From a checkpoint of a small sound classifier.
Data: trained on simulated sounds of rotating machines with and without faults, 91.8 epochs.
Rows from block 4 of a small sound classifier, named by matrix and row number. Rows with one number belong to one neuron. Each number is 500 + 40 x the weight over its row's rms, rounded and kept within 0 to 999. All counts start at 0. Numbers have three digits each. After the name is the row's rms in percent of the matrix's.
After each neuron's rows are labels from the 100 clips, of 14848, where the neuron reaches its highest value: "top examples" is what is common among them. Only what is clearly more common there than usual is listed. The data: simulated sounds of rotating machines with and without faults.
# fc1: MLP up (model.blocks.4.mlp.fc1.weight, 768x384), inputs 240-287
# fc2: MLP down (model.blocks.4.mlp.fc2.weight, 384x768, transposed), outputs 240-287

fc1.260 056:471520515475486513482543487474489508499509491538485473560532513533508433479509514443459436400501508524408458482561500454515492507489575459511499
fc2.260 055:511482512511543513470404439543562465477552482508541520503502515511497523531455475508539566501469467529552499503451476530579432447475465548462463
top examples: piston engine; state: normal

fc1.616 081:476540561515517526540561515504414482530433590518449564444565444516482531522462480514458516532523522524583489467522487610496499531539500473529470
fc2.616 077:471418484464463407489528429509519528492487477585588497522500524502493512534472540457555476467421456486447544497489511477441513501486418474487551
top examples: compressor; electric motor

fc1.139 095:535518450477586459505497450507418507473442462534499513477519449493596524473491444436482471514561496445454522486551457472485468546549556493522389
fc2.139 091:447550508492512549496440445557425471510483492434494524425511489455481529519490467557452530526514475509519505511508474515559371476464538511505465
top examples: speed: slow; turbine

fc1.612 148:477490561492521494580518450532447506564527547513546575448559433573495517493502509566468571571519544510555513503482472574504535486565487515537489
fc2.612 141:454421554523540455539557492482443466494459551511525531464570472533518478484423519540465560531462524464485529494477495551580461491481494453515560
top examples: speed: slow; compressor

fc1.311 164:466508517513519504546534483547509573529464527490521485516526429538538583472510471549496547568502487495555512518518456547536522499495456568496517
fc2.311 160:557462482478512464460505498476489518483489481504497491514479542464527498502519513453486477383512482464388505493545448493467473528460528485501442
top examples: imbalance

fc1.685 127:451495567471474473560519559528420504525482570507486534463556499568431468527441505530460497522489519499566488524460519555495564511576504511563529
fc2.685 114:467450530508528411545543522493524472472509547511505558521553475578498476471436540555523568531462492464516522542455469558532505499512493491504550
top examples: text has "speed"; speed: medium

fc1.48 109:584553497492578469529540488488483476469499511542492543508521466468573530446477492480479466511610618466502431451558446485471529470567560495496396
fc2.48 095:441506509517498546462429458571508516571552505430504465512520513492448543562496491544508535519455425535518527522471516500564430467447501500499523
top examples: speed: slow; compressor

fc1.181 056:530488559485514500445473528563521501420484467448539508507509477499528396461479520588452505507539554531530500462483445571575418558473472515461445
fc2.181 098:464466506480453451523554519479493493489475534547528532536565526536523508515476561504572522488442525487502510519471537558489547526505429484462547
top examples: conveyor; imbalance

fc1.212 120:530523519529565491556630513516484505462490559461454548541602452570547503488462532552503547546544529476507495468543427563539503509529549501526412
fc2.212 100:512538573537575544533485493523514453524498569468503538470513471519496479469457516570495581542487475494521548528469496536596473474503498510522545
top examples: electric motor

fc1.118 115:464493534559480457478453475456553504498492494494560501535515580476509445438538536506529506437509463574448472488472573475505446487448491494445517
fc2.118 097:508464499496518485500532458411523519506460461497484531528467530474472491474507542473491490443437470482435502472513479484472520541471469443514517
top examples: speed: fast; electric motor

fc1.683 056:501567512528475558487471471512555437477528540492537521515530515466485502514497591510532559530480498511485536550505488500604483500440512487468498
fc2.683 086:469456447480418428501547511510496529501500504539530480515556513529517506530485543479551486527436528488491487501457551529449542509488411497480560
top examples: gearbox; electric motor

fc1.418 121:493505508481530550455546472513445459437531483546511476504523494459517432511526545540505484523520472533493514569513493535509477483497482576477512
fc2.418 093:494499496490471485487507490454527515525511453509501475551467583488513499493529529454525471465448500538469486458470577470438519540467442472447511
top examples: turbine; speed: medium; text has "speed"

fc1.290 126:443542545573549468553500497488471530468455478508509451480533533530488441534438539466494491506421418521470509495489471428459527496567535470532525
fc2.290 110:476481567548458466488521455477542485531494521469581510551506567506502448495516557503541525493468549558512479472425561534500514504449443495440580
top examples: piston engine; speed: medium

fc1.521 082:560547488520488546575505504534503430475526514545464532471467524529543409518556485477481554488549559527502475489574513458448507505510455499526492
fc2.521 068:501450495472476508489472461485558590494488413534486464512433538470486546545538445463495405464433489469444497498489500455469488497453461511517542
top examples: fan

fc1.122 148:485565523521542530546575582519395540514498542540514487457557510551457491541462544460511473535443448468490509523549500478485536486554569508568517
fc2.122 133:462462564554472422545515480501569485527513571511536527561515526548445483478482557570569547501453527496523540530429506545535540489479429523474590
top examples: piston engine

fc1.277 132:468545543474500491515606525498454468479527588507468551497632476548513490488432542583535503497507511453502467484529476600552522509506506495511462
fc2.277 115:506506560505548506536533519529501468484471580485499567493546469575502492474441543569491588543477510450528538532504465555582510480492492493522534
top examples: turbine

fc1.701 102:451466566453459475522510592505418475551475581518462518459498499552474471510445471555447516530532547498588487505507524587482567492520490478482485
fc2.701 079:502408496469551415498540463503493494450431495590569528515526491538511501479467524475494511480473452439458525548456482492495518490460454502504594
top examples: text has "speed"; speed: medium; imbalance

fc1.343 129:486499523540560531501537508557504598507495527478507470514485408505525563495523435471487526554548468516534528562494436490507555491522503602505462
fc2.343 106:539410499472535454482531482457492531496401499525485488517484536468529504510494532482484493445418463410440473482535415476502500539455496493527476
top examples: speed: slow; turbine

fc1.653 143:446488523538497554388536523489447529482544511458438559493498489478535485513465493515497517500488441538520546514457514496504485534479513489514493
fc2.653 139:556451417448497434463460510496543539505488446590477471524463548469500518498527466460525448504418449478421478519530516447488500502456430510473475
top examples: speed: medium; electric motor

fc1.27 098:473534583462538515505529531489432548555473580453511509514508469501489515452420530521487492481517529547589551516511499542492594526497547522519501
fc2.27 097:448415487478471365530534486514503491440499517556496528525549488547507521491489544511569485500421489467475524493485474504483477496529430461478540
top examples: text has "speed"; speed: medium; speed change: steady; turbine

fc1.236 122:486483539525465502500476472484501495542452454513505492454474579471492462502497529472472513473464494561484468423520600487449445520456457474475569
fc2.236 117:509440476508522485464495445439515518526439443506516480517449542446525523509545503445467442464469480488418457482465516464465509534463457467497504
top examples: speed: fast; electric motor

fc1.735 079:456479491452557539413495463545459519504512531525530485543508569503537431538555554493470493508563492573517506537450592512497496517482467539487566
fc2.735 086:464489457455452482446448457490511540519492457499528460533474558447487503538544511420524459460450491554471485473472572443442480513446442531464505
top examples: speed change: steady; fan

fc1.190 122:437496525567469490458488491498567515514474488514565507562496551489517463458528532506539529473521428538480513494474529472496446508482519478443528
fc2.190 098:494489487498528487476498494437529505503440446548491512523472561466484522474522526473486467451452452493421512507494487467478513556493461480510503
top examples: speed: fast; electric motor

fc1.646 073:535523486529506542551471515510531466437464479473446471515436481535499442493555473470454472506556512497456510460498480447474544500468514475523518
fc2.646 078:468469434493462486495483472499539578528513445539546458540495516490494513568514504442552404492457508506515494517491500501421559504463460502472545
top examples: fan; speed: slow

fc1.57 114:436499575469461497579534574489392481540447572506488533480530484558476515483448491509501511494518499487550535493496507539498547495537534509471504
fc2.57 095:473419523467470360530540512477514471441454552555498547501529493564523477475459577536555531508425499449506500512443499556500512488502430458464534
top examples: text has "speed"; speed: medium

fc1.717 154:459508579517532500458582490465484498491470529455498577511577520524524455444440572550524562457421482522491556507495513577573464540474495502489560
fc2.717 144:523459439490495454462497494561528560506536467598498426491465491483453519559540460491512468531479474518482525526525506452470491472505472546500533
top examples: electric motor

fc1.80 134:508479502528534497437487485481520504432540500484514509533521542495566451480527545480507505485570504534476525479500532483491440526473511489496438
fc2.80 111:551509482487528504466487493459512511501510439497464519512454536452488504462506508467451451462455445476415476475489490481489487541479491474503491
top examples: conveyor

fc1.74 123:547539485498582519565578455492479517456487477523503538498525442541533493445516514473463462533575589502483430446577427510486486497530538472551396
fc2.74 117:447539536560542561466442446512483456566484493471517497467528515481467533533475512542509556517449451540529526500459519505566389473449488512464549
top examples: speed: slow; compressor; turbine

fc1.682 115:601493461455490511497552550471432501447473491439469510511519541452521487511521497500471461455454509533490490408544551513504392518501498498503485
fc2.682 107:485462458506510469454459468506537567543483470560508464540515543477533489558518495455556477519390452517486502523457585481475506519420390526483566
top examples: grinding

fc1.358 107:444496552520532528537568588519399547515560522548512474480540500553485509521480558484522518574484480468548529538530510516521529493560546526556542
fc2.358 091:448422529507482370534522482512578489516498579552554518549516503563459514499466531535560517481420496454512537503439489529511525471497450503479583
top examples: electric motor

fc1.375 144:541478515486564561544519462522465464464551519517497451461492445523500505533548489493480484538557545521533535550448486496452537526503468590527489
fc2.375 116:479507486542530519478503439438511538530452442532526445507492549471459529505532502459489491364462458543481468448472495485452485532433502457483518
top examples: speed: medium; text has "speed"; turbine

fc1.581 101:540520447494555459490502458544427473450473469520466526437531502501537470533465504439484479463532526464495521471547486440456478548521533490532381
fc2.581 094:509572510475522545475482476532430459477496484428461536445473477448490521506470474527408520498519506490470521472509456510554392481508562482524449
top examples: thin (high-pass)

fc1.395 146:510564588496560499507593507446522478433487518485510576526547536505545436415453567545511545478467502514482503505532468570597475540506536472484524
fc2.395 114:515431464499555463481538455563546558520501491636492445494485506507451505523530541514480508523435469492485516530533482471509538486509442557539578
top examples: gearbox; electric motor

fc1.624 135:532455512518481501435485529485511493489524509425528516515486530474561477487512497474469477489535441551497481489466532483449424514474490488486454
fc2.624 126:536508460475507474453489503475510514491488430505465505517461551441491519496504509468479435478455470459409477480509499455484490536466480460511494
top examples: conveyor

fc1.628 107:604477460451455516509504629516422408492441476447484449474490522490534497549563467480493512497461548451479503446560483461440417440510491494549507
fc2.628 100:467463477522461455513488481522515563540495463550544465529512510505489533547519477473563477523432476498490495496494552492455539466472428522481580
top examples: fan; speed: slow

fc1.125 161:592593469459558557457539510526432466489559465528517463450466497459487534535448514485519489557478601452510456470575454521523510420537539463537495
fc2.125 153:466560522501482486554529510542502472474536534513476527491562466563489522502442531579513574568439519441508554509461482534571528472546457505489554
top examples: thin (high-pass); piston engine

fc1.729 090:486515526538548585511567600459381579506522513508515482468535477521505516528481491437508524479425497507491533552495492524491574512553559490577532
fc2.729 077:471443482475448392548499462491566494496494502553524489566479507524481537537512507513575495500423523476467521510468503513481542496498419548460584
top examples: speed change: steady; fan; piston engine

fc1.297 108:547524538536498506585531513492579532506504488530558479531517533528495456500532555489521493484536473563475469477520525491485492486515515504523518
fc2.297 101:481507523563530498503469468478589503584556513468525490577461551476464537532516506522568521497486443564504537507467510479485513476431444528459523
top examples: speed change: steady; state: normal; text has "fault"; fan

fc1.50 101:569452478495532467459466526511485484443533501494526507498522516487567461513521498440518482444560542538439504498488542459488454483533528484499464
fc2.50 081:488551514499529514493460479475501505488528430492479535487449524445455518523502446485450459484455445455436525491514472473502445528482513496500491
top examples: conveyor